Weights of a small image flow-matching model.
Model: 48-pixel images, arch uvit, norm layernorm, activation gelu, layers 12.
Data: 97500 training examples, 14.4 epochs.
Rows from block 9 of a small image flow-matching model, named by matrix and row number. Rows with one number belong to one neuron. Each number is 200 + 30 x the weight over its row's rms, rounded and kept within 0 to 999. All counts start at 0.
After each neuron's rows are labels from the 100 images, of 14976 (inputs lightly noised), where the neuron reaches its highest value: "responds to" is what is common among them. Only what is clearly more common there than usual is listed. The data: rendered made-up planets.
# fc1: MLP up (model.blocks.9.mlp.fc1.weight, 320x160), inputs 108-159
# fc2: MLP down (model.blocks.9.mlp.fc2.weight, 160x320, transposed), outputs 108-159

fc1.94,180,177,170,238,195,220,185,132,198,216,174,194,189,215,146,233,174,214,200,170,194,175,199,201,195,241,188,184,174,202,155,211,177,188,218,174,204,194,169,231,244,186,230,155,209,209,212,215,170,153,195,286
fc2.94,212,215,208,204,237,199,162,243,211,223,257,194,229,158,243,184,214,175,179,191,175,246,235,177,193,210,229,180,226,205,235,184,191,173,205,222,240,242,254,163,160,196,147,176,164,173,234,154,292,212,192,199
responds to: polar caps; lava world; desert world

fc1.272,190,175,215,120,200,195,220,213,216,217,200,272,233,131,181,149,178,268,177,224,233,201,199,201,188,187,205,230,188,196,242,186,142,190,213,218,199,179,197,248,183,146,202,243,269,186,146,217,197,229,172,191
fc2.272,193,200,161,140,211,182,174,180,226,203,226,136,190,183,234,169,210,152,239,175,246,233,172,178,170,195,244,198,209,201,190,211,225,177,170,187,185,221,222,166,170,168,194,244,177,200,240,194,227,164,257,222
responds to: crescent

fc1.51,180,159,230,193,205,167,181,238,211,190,217,195,193,250,194,185,215,213,228,206,227,164,154,179,238,208,219,203,152,201,230,251,212,205,163,196,141,206,243,184,212,225,199,178,240,240,222,242,228,166,232,217
fc2.51,199,200,205,242,273,186,228,208,220,207,214,235,195,197,226,188,201,176,185,235,189,185,232,193,206,210,193,217,212,187,216,258,202,242,231,239,235,313,143,153,200,222,182,266,206,238,225,169,223,190,209,227
responds to: moons: two

fc1.281,203,207,203,154,227,108,210,206,205,177,228,250,176,201,165,240,193,207,238,231,211,227,176,184,164,166,193,223,221,203,186,207,178,200,155,188,208,236,175,261,250,199,245,181,220,233,190,206,180,180,241,231
fc2.281,224,175,199,232,218,209,173,207,222,232,227,183,192,182,219,145,220,227,225,167,224,161,203,209,253,224,249,213,256,205,245,238,195,226,213,188,195,151,194,184,206,239,201,221,224,235,201,183,161,231,202,207
responds to: gibbous; glowing rim

fc1.138,201,174,213,243,154,155,209,202,215,172,178,251,162,212,177,172,216,277,217,253,167,232,205,175,218,169,185,210,169,199,202,190,192,211,168,185,198,190,234,207,200,188,199,179,247,225,135,201,246,196,259,184
fc2.138,165,200,217,210,189,241,164,197,182,245,247,185,207,177,268,233,162,122,184,206,174,207,178,182,244,244,198,185,166,174,216,222,163,246,255,209,253,237,184,210,215,207,146,158,162,148,254,144,171,235,158,247
responds to: moons: three

fc1.69,213,187,200,146,233,178,175,220,194,197,232,187,183,155,174,166,226,230,244,205,293,213,153,223,190,195,222,183,243,226,188,222,159,194,172,189,204,169,145,230,214,181,232,161,219,201,196,228,194,165,217,221
fc2.69,231,162,191,180,195,261,195,210,279,235,251,179,166,189,216,143,223,184,191,179,218,234,228,198,210,232,222,188,240,235,195,207,206,201,232,196,252,215,238,209,144,200,214,184,166,172,206,229,247,213,185,181
responds to: banded gas giant; full

fc1.274,210,182,197,207,189,194,161,202,147,218,192,260,206,212,231,193,209,202,236,253,187,174,161,176,192,144,189,222,207,165,169,242,183,165,219,194,176,220,230,246,232,190,242,204,211,212,165,168,248,117,199,223
fc2.274,169,207,166,179,182,182,254,149,206,162,198,167,209,201,188,214,205,211,179,161,189,243,236,204,199,224,241,156,172,171,231,140,249,228,165,196,181,192,183,153,167,190,160,210,210,165,217,175,167,273,186,192
responds to: rings; lava world

fc1.2,195,170,205,171,251,173,264,241,208,225,205,225,250,170,278,176,231,233,221,205,219,157,186,212,223,154,188,183,236,181,222,178,170,192,176,180,243,249,261,181,296,206,219,177,212,210,156,193,241,211,183,207
fc2.2,194,235,208,225,143,198,184,173,158,176,182,205,158,251,131,222,173,182,152,226,167,228,227,230,162,200,238,207,163,240,187,214,195,189,215,224,171,189,180,181,154,202,167,216,183,189,205,205,177,218,236,215
responds to: ocean world

fc1.292,229,220,186,174,184,152,228,252,164,174,130,185,191,204,182,190,184,249,247,214,210,260,178,187,199,173,169,177,213,128,189,208,197,220,171,145,172,173,244,254,234,168,230,215,216,222,206,214,157,185,228,184
fc2.292,232,242,199,240,211,184,233,234,178,216,167,218,232,207,256,237,222,187,169,208,203,181,206,269,178,167,191,149,214,155,190,177,251,180,163,212,205,214,179,119,235,190,180,221,196,253,189,238,205,218,217,265
responds to: cracked ice world; full

fc1.128,173,211,250,130,231,165,232,226,198,196,178,168,234,196,219,154,166,222,235,192,246,192,191,215,211,208,200,168,194,220,187,180,190,195,143,167,172,217,189,206,205,159,189,189,196,233,236,231,214,215,248,218
fc2.128,174,176,157,236,175,189,176,192,226,180,128,248,152,200,186,178,199,253,250,226,182,194,191,217,164,180,184,212,196,147,216,203,252,188,216,155,169,199,245,235,209,184,242,248,223,191,151,188,182,174,239,189
responds to: cratered rock; full

fc1.22,167,144,157,196,189,181,197,179,210,155,180,223,212,194,214,141,237,234,177,235,186,197,214,195,159,199,221,156,193,116,184,187,218,200,208,173,174,189,184,202,207,203,207,242,300,251,157,239,205,226,186,173
fc2.22,230,183,170,191,119,179,217,238,201,154,155,220,184,205,180,164,207,241,186,231,197,213,204,213,211,159,182,173,196,222,173,172,189,209,162,216,174,230,247,209,161,201,242,165,246,207,178,235,229,152,178,142
responds to: crescent; glowing rim

fc1.263,178,133,229,194,221,226,197,207,190,194,218,228,201,184,253,225,191,212,240,207,163,152,189,218,230,170,199,209,151,202,192,196,203,176,175,177,159,246,208,174,225,209,211,206,192,229,178,158,256,224,233,138
fc2.263,203,249,234,217,199,201,200,238,189,219,196,193,234,202,180,170,210,234,155,204,212,217,235,148,196,234,172,155,253,252,193,193,154,183,187,202,260,164,240,212,195,177,148,188,182,224,233,240,231,176,205,266
responds to: moons: two

fc1.68,191,201,244,178,188,220,185,208,188,208,237,175,140,179,229,200,203,171,226,187,220,194,142,281,201,215,239,222,215,249,225,188,199,209,173,195,187,182,195,148,192,248,206,198,192,207,207,183,163,216,209,162
fc2.68,232,209,213,159,219,122,225,189,217,214,249,187,208,170,203,155,207,235,207,201,235,204,185,151,241,157,191,217,250,221,183,167,170,202,170,208,179,153,223,235,186,165,201,251,212,209,161,171,229,227,157,212
responds to: moons: two

fc1.287,199,193,206,182,192,210,162,207,198,204,246,201,199,159,138,224,197,199,207,183,225,225,197,266,191,204,206,243,221,220,178,211,178,177,220,202,231,156,142,200,179,212,246,143,195,185,158,186,159,170,219,218
fc2.287,185,220,165,185,185,166,254,175,168,162,199,203,222,200,228,214,247,144,200,224,204,147,216,151,201,125,259,141,181,188,234,228,205,218,205,212,153,206,177,152,202,217,210,243,216,189,213,198,186,275,146,204
responds to: ocean world; half lit

fc1.219,201,128,236,166,151,211,192,204,159,206,189,227,212,184,185,232,194,207,191,213,191,179,193,213,201,216,204,242,135,238,229,179,202,184,182,236,182,158,201,199,272,163,192,170,205,196,185,154,197,206,167,233
fc2.219,183,214,190,198,241,180,200,157,232,216,232,200,193,204,180,135,187,214,220,140,215,188,208,237,236,235,238,217,224,204,224,167,141,250,184,191,184,215,249,183,131,220,171,226,216,210,220,205,214,203,206,145
responds to: polar caps; rings

fc1.177,220,171,194,224,165,185,210,218,171,183,123,190,159,240,156,214,203,284,226,223,221,297,222,203,223,211,164,210,187,225,148,188,205,223,155,188,204,228,226,209,197,165,189,198,214,239,180,209,191,190,261,163
fc2.177,254,202,202,247,231,201,218,198,193,170,227,176,186,205,176,184,200,208,212,211,242,202,211,253,199,189,222,200,211,194,234,215,230,201,174,223,267,221,174,163,214,224,202,221,213,223,199,285,151,190,204,186
responds to: moons: three

fc1.191,144,170,194,197,254,190,140,160,216,184,215,258,169,187,128,203,183,224,202,211,203,176,166,169,175,202,210,249,220,185,208,257,206,198,207,180,162,177,168,228,258,191,223,155,272,205,182,193,145,167,193,229
fc2.191,192,242,165,160,163,157,206,163,175,179,184,122,187,218,231,205,191,164,209,189,208,221,183,162,169,201,207,198,183,200,157,178,245,154,191,190,162,188,250,175,160,143,190,244,171,221,272,224,233,182,248,219
responds to: half lit; ocean world

fc1.248,159,149,196,203,201,217,254,175,203,189,216,196,185,238,199,204,252,200,209,192,149,129,193,188,243,198,230,229,158,197,224,241,210,198,185,231,127,165,179,181,200,225,218,234,212,224,216,179,230,233,191,160
fc2.248,218,226,163,225,240,234,168,207,198,228,242,237,194,196,106,198,181,211,208,179,176,214,213,194,205,206,210,183,218,184,199,183,166,216,190,186,242,234,205,209,214,219,132,165,171,206,181,208,228,140,239,208
responds to: polar caps

fc1.74,222,193,182,160,214,143,205,215,213,212,187,243,216,179,211,228,225,223,200,215,207,187,216,243,209,190,212,203,213,213,204,161,172,190,106,225,162,224,160,161,241,181,167,231,251,240,179,202,208,215,216,146
fc2.74,261,187,171,212,162,195,213,153,255,153,188,214,172,209,166,164,158,205,187,178,183,256,227,164,184,211,148,218,183,217,203,125,178,194,225,185,216,218,249,215,114,194,241,168,180,170,174,243,221,167,230,156
responds to: crescent; cracked ice world; cloud-covered world

fc1.296,227,206,208,156,232,130,221,209,247,195,213,210,206,230,168,229,241,238,227,200,233,204,199,213,169,184,181,161,225,178,182,180,178,211,121,173,225,228,169,221,211,181,193,165,225,223,190,225,224,186,277,220
fc2.296,159,193,218,194,208,226,142,220,151,214,233,181,192,181,222,177,167,205,259,220,174,180,126,200,239,213,229,224,192,198,181,216,192,212,219,189,181,158,251,227,185,202,186,230,197,213,167,159,176,211,167,175
responds to: gibbous; cloud-covered world; cracked ice world

fc1.18,209,199,227,193,225,169,136,194,226,175,211,244,166,214,150,217,159,215,223,222,202,179,204,150,209,204,203,251,224,211,221,211,220,221,170,171,180,192,167,201,202,216,184,173,224,201,210,159,192,185,242,190
fc2.18,181,160,177,146,235,160,164,238,147,234,222,184,202,192,239,197,193,197,177,241,209,223,171,175,152,189,229,229,234,157,153,192,241,157,188,191,199,204,223,185,220,139,190,236,203,246,184,181,197,211,235,212
responds to: half lit; cratered rock

fc1.250,183,154,189,213,246,189,161,170,201,202,217,219,165,201,176,244,206,211,219,193,185,168,188,246,235,167,212,223,168,209,212,202,190,231,158,203,183,221,172,177,247,218,215,146,234,233,173,210,204,193,262,234
fc2.250,225,190,197,207,168,223,170,152,209,162,184,171,177,245,173,136,144,171,176,231,211,176,222,152,196,222,215,229,187,217,235,192,211,216,185,225,172,220,134,209,173,194,175,208,216,163,241,166,188,187,213,185
responds to: polar caps; lava world; full

fc1.289,216,210,189,236,102,171,235,224,221,183,138,228,208,208,214,245,222,239,199,210,168,292,226,200,200,168,169,167,212,261,179,171,228,182,188,213,128,180,218,152,159,171,174,243,211,212,156,262,194,246,197,152
fc2.289,164,235,191,227,247,201,197,202,206,197,181,191,203,202,167,160,175,155,146,183,216,179,198,195,222,208,262,217,204,157,201,229,213,229,229,182,239,205,222,237,221,207,184,171,177,172,249,221,162,232,177,216
responds to: moons: three

fc1.184,191,180,242,167,235,169,146,195,194,217,226,302,199,207,163,245,200,260,196,253,199,226,187,161,228,200,206,262,236,190,178,225,163,215,198,195,162,234,170,206,187,149,168,196,256,209,142,178,212,188,224,174
fc2.184,172,207,178,189,172,205,217,192,171,225,180,108,213,210,238,171,252,175,207,161,211,209,219,188,170,237,215,132,208,193,183,237,225,159,206,187,195,199,267,185,200,161,186,237,162,226,248,194,226,164,234,234
responds to: crescent; cracked ice world; cloud-covered world

fc1.70,177,202,167,159,202,175,159,197,231,206,223,229,213,202,167,215,189,246,219,223,204,205,200,173,191,170,127,193,209,175,166,193,186,181,219,160,174,205,152,247,132,130,208,181,204,193,132,216,229,211,237,203
fc2.70,233,202,198,216,231,193,220,215,195,202,167,155,228,183,235,127,196,145,192,184,208,173,221,177,225,229,235,195,247,209,208,235,190,221,221,210,204,235,236,206,236,223,206,297,214,250,261,200,202,200,176,224
responds to: half lit; banded gas giant

fc1.210,148,151,157,157,226,184,202,177,165,191,172,205,235,236,230,175,266,209,180,213,204,140,182,172,168,218,219,159,203,89,155,246,245,163,204,165,173,186,171,194,260,176,208,215,229,284,191,200,220,205,189,201
fc2.210,248,178,224,256,135,228,185,251,214,207,167,217,172,220,219,178,205,243,215,197,175,231,243,237,247,212,185,206,209,253,194,182,169,222,186,200,168,232,212,171,154,213,172,187,229,191,195,228,212,183,222,126
responds to: ocean world

fc1.310,190,220,201,145,211,125,226,203,238,205,257,236,137,175,210,206,218,216,215,224,199,229,184,161,189,130,174,210,227,218,182,169,131,201,150,194,215,149,231,221,198,184,241,148,209,236,184,224,245,230,245,209
fc2.310,195,188,250,220,217,224,195,225,205,216,209,215,251,204,195,193,191,227,226,192,205,166,200,169,247,273,207,233,199,185,242,265,211,244,226,177,212,221,144,194,197,230,158,239,225,177,187,195,142,225,174,203
responds to: gibbous; cloud-covered world

fc1.19,178,225,239,261,247,146,220,157,218,206,185,212,250,220,231,199,215,215,268,178,221,143,210,190,215,146,185,162,222,181,260,228,156,219,179,167,202,231,241,204,199,228,236,221,213,211,170,240,214,141,226,259
fc2.19,230,205,204,195,161,216,189,161,155,204,211,213,203,221,172,243,186,172,156,234,196,206,208,201,209,242,183,228,158,209,164,176,230,190,233,242,181,163,62,223,189,158,149,195,187,213,242,163,135,255,165,202
responds to: gibbous; cracked ice world; cratered rock

fc1.197,172,204,194,169,248,169,129,189,247,214,236,266,213,193,175,234,192,243,242,203,205,206,172,193,211,176,154,230,227,182,190,200,171,224,194,151,186,225,210,201,165,152,193,175,212,202,107,208,208,203,238,236
fc2.197,242,197,200,206,192,174,209,250,193,198,143,151,228,242,218,134,219,178,174,231,218,176,234,202,220,238,222,184,223,189,193,222,238,214,225,219,217,191,257,235,232,214,208,221,224,261,276,212,231,209,194,220
responds to: crescent; cracked ice world

fc1.20,215,161,171,209,206,141,216,244,173,199,181,239,185,197,160,208,251,242,223,233,194,224,205,162,166,172,195,189,206,189,196,232,205,178,217,216,214,172,147,250,269,210,229,184,219,194,153,181,239,208,237,207
fc2.20,169,246,185,238,245,250,162,175,197,235,257,177,192,174,240,221,197,145,193,151,157,177,196,236,209,199,228,172,200,160,219,205,208,192,217,180,221,229,172,135,203,225,143,184,143,210,215,201,224,207,204,221
responds to: glowing rim; ocean world

fc1.10,212,134,203,199,235,209,187,131,168,221,172,237,247,210,170,201,222,289,197,171,214,192,226,183,213,239,203,199,206,208,215,206,159,203,188,183,195,241,174,215,269,164,183,176,242,202,157,235,227,156,193,232
fc2.10,216,235,156,219,143,195,207,202,220,167,194,120,177,196,192,173,159,141,187,188,225,210,185,201,212,188,272,206,197,199,212,205,248,241,207,200,214,173,253,155,164,238,186,266,203,154,264,230,139,231,209,190
responds to: crescent

fc1.62,192,188,216,231,191,187,168,166,217,150,160,201,221,253,178,219,209,219,236,217,225,163,203,215,194,151,177,116,185,163,177,210,202,224,165,155,144,206,182,252,206,196,231,184,296,222,159,221,185,140,216,247
fc2.62,235,204,207,229,150,181,215,245,239,205,184,192,227,181,164,196,205,222,209,166,214,179,211,200,194,174,195,190,183,188,230,191,175,229,218,187,217,142,141,219,208,213,187,291,218,176,190,250,158,270,205,245
responds to: rings

fc1.92,192,184,241,189,233,171,213,204,179,171,168,204,216,177,211,186,192,200,225,206,242,191,137,230,192,170,214,216,215,234,249,228,227,172,161,222,142,168,244,187,250,194,227,197,221,211,206,226,178,183,197,219
fc2.92,237,214,195,183,225,207,183,155,190,220,270,150,190,195,200,170,179,180,195,200,210,191,224,159,270,202,232,213,230,230,198,209,205,242,222,218,208,219,177,165,170,195,149,220,182,188,249,184,208,272,149,168
responds to: cracked ice world; gibbous

fc1.283,151,192,234,190,227,180,260,146,219,206,228,238,210,189,249,189,160,204,234,172,195,188,156,165,225,222,174,263,170,194,209,166,201,187,160,163,163,213,187,193,199,178,206,259,208,213,205,179,154,172,239,216
fc2.283,231,202,184,194,149,219,154,209,193,186,198,192,190,222,155,217,262,197,163,254,221,202,246,197,199,190,240,155,205,212,176,226,208,205,240,221,248,161,200,220,196,228,197,118,202,182,187,213,248,213,164,201
responds to: cratered rock

fc1.46,155,177,227,230,138,233,250,200,220,157,156,213,186,211,199,211,195,178,199,214,176,257,236,223,232,157,181,224,179,290,210,135,214,178,170,208,182,171,279,185,204,230,235,128,196,192,194,179,216,195,192,129
fc2.46,129,213,196,187,237,224,175,214,161,255,224,188,218,205,244,181,189,223,243,174,203,165,173,220,204,229,201,155,197,147,181,166,190,196,231,175,195,207,224,248,166,131,160,229,165,201,208,196,186,186,202,252
responds to: rings; glowing rim; lava world; ocean world

fc1.246,190,210,207,179,193,112,209,263,172,183,192,218,200,172,245,212,217,221,216,283,203,251,142,236,185,172,175,225,205,196,183,214,183,175,171,245,188,212,196,203,205,162,246,234,213,266,193,231,217,171,210,194
fc2.246,235,227,179,231,224,190,162,204,237,143,230,158,153,228,195,226,154,196,194,190,195,208,158,146,200,164,206,241,240,125,197,175,253,216,218,187,245,208,236,127,219,206,238,192,171,195,180,215,126,170,212,242
responds to: cracked ice world

fc1.31,205,225,220,215,195,162,231,241,186,190,166,193,205,200,180,204,210,248,249,203,250,245,179,244,202,137,192,163,235,225,204,214,170,203,147,159,213,213,149,205,228,215,242,193,222,198,149,258,160,178,230,195
fc2.31,232,248,197,170,174,200,171,202,213,207,263,185,182,206,227,235,184,104,204,205,216,216,174,189,225,228,206,224,220,213,178,198,222,202,209,217,213,174,148,186,175,193,181,161,165,208,261,215,160,189,177,224
responds to: cracked ice world; gibbous

fc1.38,201,233,170,228,200,143,172,174,241,174,212,198,159,177,165,216,187,228,246,208,208,221,172,218,172,129,175,152,208,192,206,162,186,224,172,185,220,186,182,215,228,226,239,176,224,239,125,245,175,144,237,260
fc2.38,149,253,212,194,226,260,167,192,175,257,257,202,171,190,212,208,161,181,206,150,175,232,188,198,201,238,220,219,196,230,173,190,167,189,186,178,194,202,174,166,155,177,94,208,157,181,231,170,230,180,215,196
responds to: crescent

fc1.279,213,216,259,225,190,190,164,208,191,171,190,177,216,266,199,223,189,219,240,213,231,196,167,225,272,235,178,217,214,177,162,172,240,264,192,145,236,234,178,184,128,239,184,200,199,208,200,218,164,222,202,189
fc2.279,187,206,191,207,193,160,204,183,190,177,248,176,209,146,266,203,243,191,252,195,225,195,209,172,207,183,236,174,178,174,229,249,172,170,207,211,183,159,155,216,199,229,216,254,214,230,224,195,212,174,214,202
responds to: moons: three

fc1.135,173,213,254,221,202,153,140,168,267,205,168,199,191,183,243,158,186,228,249,175,191,202,204,221,188,239,162,206,166,239,251,180,203,185,180,173,151,230,192,181,161,211,167,195,212,220,214,278,240,167,255,176
fc2.135,177,216,218,211,212,266,231,252,173,211,205,181,191,205,199,195,199,209,122,229,191,194,227,226,206,218,276,188,227,202,203,233,218,215,221,246,271,189,189,224,240,200,212,188,211,204,238,180,252,221,148,273
responds to: moons: three

fc1.251,204,170,215,234,177,177,192,172,204,188,153,245,230,200,179,179,198,300,216,203,179,180,153,212,201,151,177,195,163,197,221,178,148,192,192,184,126,196,224,227,193,179,214,220,257,209,121,224,195,175,187,193
fc2.251,212,216,189,224,187,208,202,239,213,238,213,209,172,207,226,219,238,155,181,173,167,240,233,222,168,188,192,140,203,198,192,154,219,170,194,192,226,189,222,112,185,208,129,208,129,211,214,185,249,237,227,205
responds to: rings

fc1.96,193,227,218,193,241,157,253,249,196,186,162,157,207,217,179,244,162,206,196,226,210,227,160,230,187,203,182,213,205,176,226,209,250,221,200,246,233,226,230,211,228,183,214,180,197,180,236,241,181,159,207,284
fc2.96,186,173,195,194,160,195,231,215,172,211,210,215,164,196,239,203,243,221,152,231,166,224,218,150,188,182,169,170,177,219,145,152,195,163,249,190,211,149,201,178,190,190,200,200,194,246,170,176,238,265,190,191
responds to: ocean world; full

fc1.308,205,207,189,210,203,111,222,207,193,205,186,228,193,175,195,194,234,265,223,206,199,154,162,184,181,182,172,203,217,182,249,213,166,208,177,230,200,185,184,190,263,182,215,179,223,240,157,182,224,138,223,285
fc2.308,207,260,232,240,230,238,197,168,187,238,243,218,198,235,209,203,145,193,207,161,137,219,191,216,210,188,205,198,157,200,235,155,174,184,228,184,221,234,244,240,189,226,182,168,148,190,208,182,255,169,206,225
responds to: cracked ice world

fc1.300,198,138,236,139,231,160,206,274,202,201,169,244,213,213,184,172,193,198,223,270,212,179,184,176,194,171,181,241,194,209,165,184,159,182,168,195,199,224,243,247,223,178,195,163,228,215,214,168,232,219,236,140
fc2.300,223,214,224,164,230,215,202,265,204,225,207,197,210,184,267,170,174,141,193,216,230,177,185,234,195,177,179,209,225,196,181,238,184,234,242,206,242,312,140,187,175,179,149,212,177,206,227,188,229,191,209,210
responds to: moons: three

fc1.13,160,226,194,216,191,169,286,168,218,204,212,227,217,206,181,228,176,229,209,165,182,190,211,231,196,177,204,186,167,191,207,131,158,188,150,190,181,187,171,179,188,204,205,237,217,212,150,212,164,208,254,224
fc2.13,175,180,199,199,181,222,149,211,136,179,199,210,173,182,205,220,159,183,205,231,167,178,177,223,242,197,170,277,167,197,180,202,202,242,276,173,233,201,261,246,170,209,185,200,177,187,188,206,223,219,199,149
responds to: cratered rock

fc1.231,192,181,191,197,152,233,254,230,207,172,179,172,166,198,211,220,231,177,204,208,212,210,211,214,202,197,234,188,150,177,177,228,234,210,194,208,243,224,212,227,160,247,261,234,201,208,218,185,211,197,189,165
fc2.231,208,203,195,198,252,186,203,215,158,213,174,197,242,181,193,211,219,205,148,209,176,149,227,149,174,193,179,191,231,203,188,238,199,171,213,214,217,171,209,217,277,158,193,216,169,192,217,153,265,226,188,229
responds to: lava world; polar caps

fc1.222,179,125,226,178,197,207,199,185,174,216,208,293,191,217,158,186,202,274,180,253,226,198,178,159,224,224,208,253,186,185,187,212,152,200,214,197,190,199,185,230,244,156,186,174,293,199,155,152,193,186,179,214
fc2.222,177,227,182,222,194,209,202,197,209,208,182,156,205,220,232,203,180,150,192,148,158,201,226,186,173,210,216,165,195,191,209,208,244,174,188,184,193,211,258,113,178,204,155,214,150,182,261,205,222,195,251,211
responds to: half lit; ocean world

fc1.314,219,152,176,234,175,211,220,166,196,182,151,192,265,244,209,221,269,230,188,196,191,221,259,225,241,210,214,149,210,224,192,199,160,221,165,225,175,231,224,186,231,199,190,213,258,227,184,219,230,207,163,114
fc2.314,197,185,196,168,209,215,158,213,210,173,173,186,214,173,191,137,129,196,211,209,200,227,175,151,196,192,180,219,181,171,189,195,253,209,225,144,204,244,239,309,179,189,243,170,201,190,228,175,212,153,207,200
responds to: glowing rim; rings; crescent; desert world

fc1.88,140,212,205,178,205,149,210,198,197,181,117,182,203,248,185,218,159,209,241,188,192,172,145,197,169,202,162,180,183,180,180,177,248,176,168,140,64,195,209,221,186,171,206,171,215,221,230,201,163,199,234,215
fc2.88,227,174,183,177,232,222,174,190,187,191,253,169,243,134,231,175,221,200,176,193,237,198,208,172,217,178,206,235,234,199,211,210,238,193,225,216,260,222,142,187,202,171,202,204,174,170,238,150,239,227,157,199
responds to: gibbous; desert world

fc1.81,196,183,237,139,233,150,184,161,233,190,204,189,250,182,214,180,223,237,234,182,274,215,147,222,173,211,190,173,185,153,220,193,250,206,153,177,166,200,179,213,167,160,197,165,230,216,205,204,178,186,202,251
fc2.81,191,238,204,220,168,173,220,232,187,143,160,191,220,220,217,211,224,235,205,228,158,157,203,188,227,167,175,193,212,208,209,193,227,212,195,244,189,181,235,162,195,214,230,200,198,225,202,229,233,251,161,158
responds to: half lit

fc1.169,187,169,253,231,214,241,182,219,191,221,181,184,208,225,217,202,225,257,223,183,200,171,205,224,264,227,198,214,232,251,180,256,189,209,200,159,207,253,154,168,196,213,193,250,202,213,191,207,157,195,187,164
fc2.169,148,232,176,187,142,166,183,189,199,156,178,220,179,184,141,245,149,171,186,208,187,238,181,131,178,146,197,185,137,176,189,170,211,203,196,172,202,120,267,265,218,208,219,142,209,159,149,218,182,174,212,236
responds to: moons: three

fc1.48,228,184,213,183,260,180,214,187,233,188,156,203,208,211,181,186,183,218,200,197,198,199,253,207,196,197,224,205,223,159,252,141,202,155,164,215,220,270,271,234,199,210,226,199,193,183,217,178,243,221,177,171
fc2.48,188,248,209,207,180,204,222,204,204,194,200,191,160,167,194,227,192,190,207,180,188,197,188,168,227,206,175,196,205,252,210,200,184,236,158,178,242,176,193,186,184,211,189,155,183,233,213,270,191,147,256,232
responds to: lava world; ocean world

fc1.67,201,220,208,172,173,160,244,274,212,203,185,246,193,175,179,223,232,240,183,207,224,210,188,257,153,125,193,192,187,166,205,210,182,173,220,217,214,156,127,231,164,196,251,244,205,203,145,250,156,238,204,211
fc2.67,173,197,199,213,305,248,180,223,192,249,215,208,185,174,265,217,206,175,199,202,194,158,213,181,202,211,205,181,250,176,181,248,212,181,207,191,225,209,184,205,267,205,154,171,169,200,215,176,250,190,201,207
responds to: banded gas giant

fc1.267,188,205,236,212,254,212,141,164,186,220,227,199,244,219,164,230,188,219,200,172,227,219,186,150,241,199,198,236,267,197,219,215,168,174,173,169,101,181,223,212,199,169,215,199,200,190,193,187,181,136,177,196
fc2.267,159,256,204,187,136,225,189,177,143,210,199,208,177,202,202,249,203,204,240,190,239,185,163,245,203,182,186,185,158,194,160,212,193,220,190,172,222,223,92,229,132,172,182,195,202,196,181,242,169,169,207,211
responds to: rings; full; cloud-covered world